From a checkpoint of a small segmentation model.
Model: 48-pixel images, norm groupnorm, activation leaky_relu.
Training: 37400 steps, batches of 256, held-out accuracy 100%.
Data: trained on small charts drawn from random numbers, 101725 training examples, 94.1 epochs.
Rows from block 4, named by matrix and row number. Each number is 500 + 50 x the weight over its row's rms, rounded and kept within 0 to 999. All counts start at 0. Numbers have three digits each. After the name is the row's rms in percent of the matrix's.
# conv: 3x3 conv (model.mid.0.conv.weight, 192x192x3x3, standardized in use), inputs 168-181, a 3x3 kernel for each
conv.32 101:473483556538445419490464512474533511440459540500565547363437499507450416481526478576506494486524587473433477451537530577479493532476546535514579492549414471533409540539480522541461473525458549482487543471354429499462537487537442582674466585550474586524498499466480580523493428498457535530430480500523560524532517432594472523485513547465455487442440483428539541577492473492561578
conv.33 106:458531532396379457392452507377550548521414509573558486473427487442475463469478427520526485438593486557468516564456428501481517502472508568517502499490504510455474422480441445426423491446427532493520574473484490462633346569565449478532590524524523541481474425452516438531517590492457534485518493527463464468520491531474500507491535524504392476460434452518512546415422554465502499
conv.34 095:474455471559499484467389415541451447524559609491491555482431486575490465478394419506482510479471538534509424520483459548538503472483406534568507516486475522616562487448508480512517470441553557475472409483447484467538529488528570565487493464524482526498496463521469498569526497428535619548504475514536477493523572507527457525462444457463491564453414429483539523440426391481462490
conv.35 100:505539497439518439440473412491541558461356550521526525474448436442499648563514477474480454488506530530445345475429541479462440566459419534580510421525451493604646560456537491464524469544497472501404530560413455543583490518373475511533506534536487543419512490463491467473475485481498535406509556540528560544451494459477553512488474421462507544606501517456505503520538381478517478
conv.36 102:498534495387477465445439477484486552400552496405534568452477514431516561509535526517521574552513521583490454462555538387446416483452550398451509442493469558491570498472433497547501524564501434477451479479502543572468497519445433489391420502531494473451476461384465486521492493481417462598429597531456495546429540448512518520554527441447606515547568450522494541553497561522523458
conv.37 094:521480568476488507469491465530527595424475514495520483585489474510449512564508492547556502454486463475515425490485522474545586555525473415488557403455436408480454503543568524492460578502623434551538569531428572495560493491499484520525550479579482508515510536442546581578479450478469468461469493512497523519517529504549505518538528508476536542541488472579534462490505456523521524
conv.38 099:436462471426523549496531522473510562505474515574488595524528613425475568500560500605466502510476531468480460503485439562501474491540507425479575442467595583478470442541510472513517491528432415522502404489553469497563499550400435548453494544444497511466456473454426496494464501639437497441401496547564550498577522609490531431533483492624453506546581528536512510531513509590537543
conv.39 095:515535543491487547483383451480525534482449469515530574439589518457517495462416443478513599525497506472492444537590533520591513372420531462490427439437542482555641422387452491501465544517534519591461544505508480510554474529586473476527600552537467523467407489527473433495534474471555424427569430462504591547518544545503482542496474502521446544507590545440485417369481496415485492
conv.40 097:446480482580489496494522587568520532490477493531436473535447440490448490408475509527515532542510496502483450460443473411499453517494464428525541568449510538498520430492510539511537477506488508523488592518468498497524505505473470463501543489492536466462564486498584491591551554543592482419387437505509537500498470548563523390509424464534517518558542535531520476507494492550517481
conv.41 104:504494504602423504477533558471507502546465502532477559489564489531541493576554543603434501473536531334572538555523467564444459457553569436546536529501499741389540505485532473519574385481515591460491433489559382500481464497479494479501572504576438528471460504492503539486515509436496466437496551523605491487596486566503435559571471539502507487433520439527464535479481523451499472
conv.42 098:498438464471503405451495420533527516442488411503530608419469582466499519530444472472462528497490551472507594503543504587455470513540459486510557464524495438509547433524504419521489524470448524513468501497489384507475515534448480437530447430448469505422525412556527492633518484520400517488536427389556508500517472532480504451549539401455410519497532486424504478423510445517430439
conv.43 101:470521561422529470535509402555475514456393499595555447440545551484510497511476492451499467486488526475515483546478555545544439452583486491522540534539508563507474508470579440455458492450438498533572500525425497410427493477516467570548354474496546508432528498464582446506440479509542535550452523400480555487469461440467475553496566495511531551484480512590431507534421509462504578
conv.44 099:491544447562533525525428484508552548538456493476558454405483498482619452445505514422539547675566548509450536437441525540445486575526567493433459398511515510471393616543445565438470532489504522537578468541496586504501566531412474462458431415507408502509493550411511460433517623529453547513484439483549518510553497465498512512520561510447512534431475532513470496432456518505338464
conv.45 104:534538508516507447494506563524464531464509470442470510473489471462508584560494549579475453513514499563455452547451443550481485539425513380537541453531554443452506475476442469508500458547554591520498587435460562464483479555475402531444538507446545498502404489485485456499582510495457524445514536525605562530531443539529505532350548557517515485519473420532419492496497412579518459
conv.46 100:589549508301443593512479513529505507412475523516476388475520489426476570477542458516534474516486425430464506499541438364455562528517509460457466412464479482486498511484520487537527438575472450551537504517553446488510429497522372382424496456459535487512360539509474532518463482486576509482501440594473461420371568581512492460580538522559496494594557505539563510480535631435492477
conv.47 099:511430450501536456473491396465538611555478501524510442451573473486470473546502448566555493485550544514442496504422395559493435474531547410543632454413495450441490513621466449579497524526480363512482540501509549556485434565466457457496492524576502439505514507391476481580516423493464437545497522464460521490473516550503546509539513389503526414494461461470418534486461523534440453
conv.48 104:460474465465512515381496543490489436543498532493437530469401452431502544456444547449489561491494560421479471490457514482516501419448520472419407530458432524454474439510579452480611423400548508562577482476568552602534523463545510551536486503610456497516547528510509514498560537434470522487472548494427449499504484438473495547410408431440439396435456507417515593539529556490530485
conv.49 101:507532487509502516486488517573523559456457463540447537537512472442499504477469551456510483476491481471561455529521517559523567509501408539532503505460528495469529539518477523463493495446475451494463465520510521546536548482498572504579474471545484415490505496557494494616546515481515524500447492486474526433512534460491566527544486502513478506536495475478451482498546524498456454
conv.50 103:471483464416466448501450442516592483553509503543507537374404499463392388516540444507485523608546490490561459519518522469426474555502468487455486459514482529566465448524503473518500448465591556534498361427380520461391496437491508459460434567539498498539517489492541446471437490426529527455574436472565463540494562544508492509448463529561426478534558532438481539422539599531567535
conv.51 101:515431489462460489523607512453485507498504483542551585525437481468483507465503427498508515355495540466535510476415541450523570496531440509497401516530444524550559480521459605438483480494473538506491522530544492369451546444523491528479451582530526492581403470511509489604535522579566470515583507452459456477559462494512574463398475577471515508483503489540533496514557521444476462
conv.52 100:438479485500516504474420461476449451410522465470547529495506468501507535475483547461533423533567516522550440487533497536522486523414487519503533471554517546521493513478535506548541521530571419507478513434445490439520463476530565486505473483503406525442457514482495520595552505490570452479526510585472453502339487513514462451543563534514496572477474493484467535422399490406471428
conv.53 101:467543499419402469479579480546391444500558512591621461521499592574515443385458451474481507536540549374524526529485445459518477540524462520454551487584513613509511445580564474533467425533503527496567496578389538510501538504493525506500526511496530520488464472523425577434441440505570612450532548482442420415545491493472541390453581449531436461585553482592530492426542454568579509
conv.54 099:492488560441467450530458455591552534492522566431486518436502499487474443478468446472558608515505506466511551527508520539537476524515507511522477523523551520503639345402342346468396337391366479504457539543464552427493474465510510528453516510450524521568536489460513467465528481510430455438471481412495581542490531532517551549519430483528531500506570491485433462438451516410480494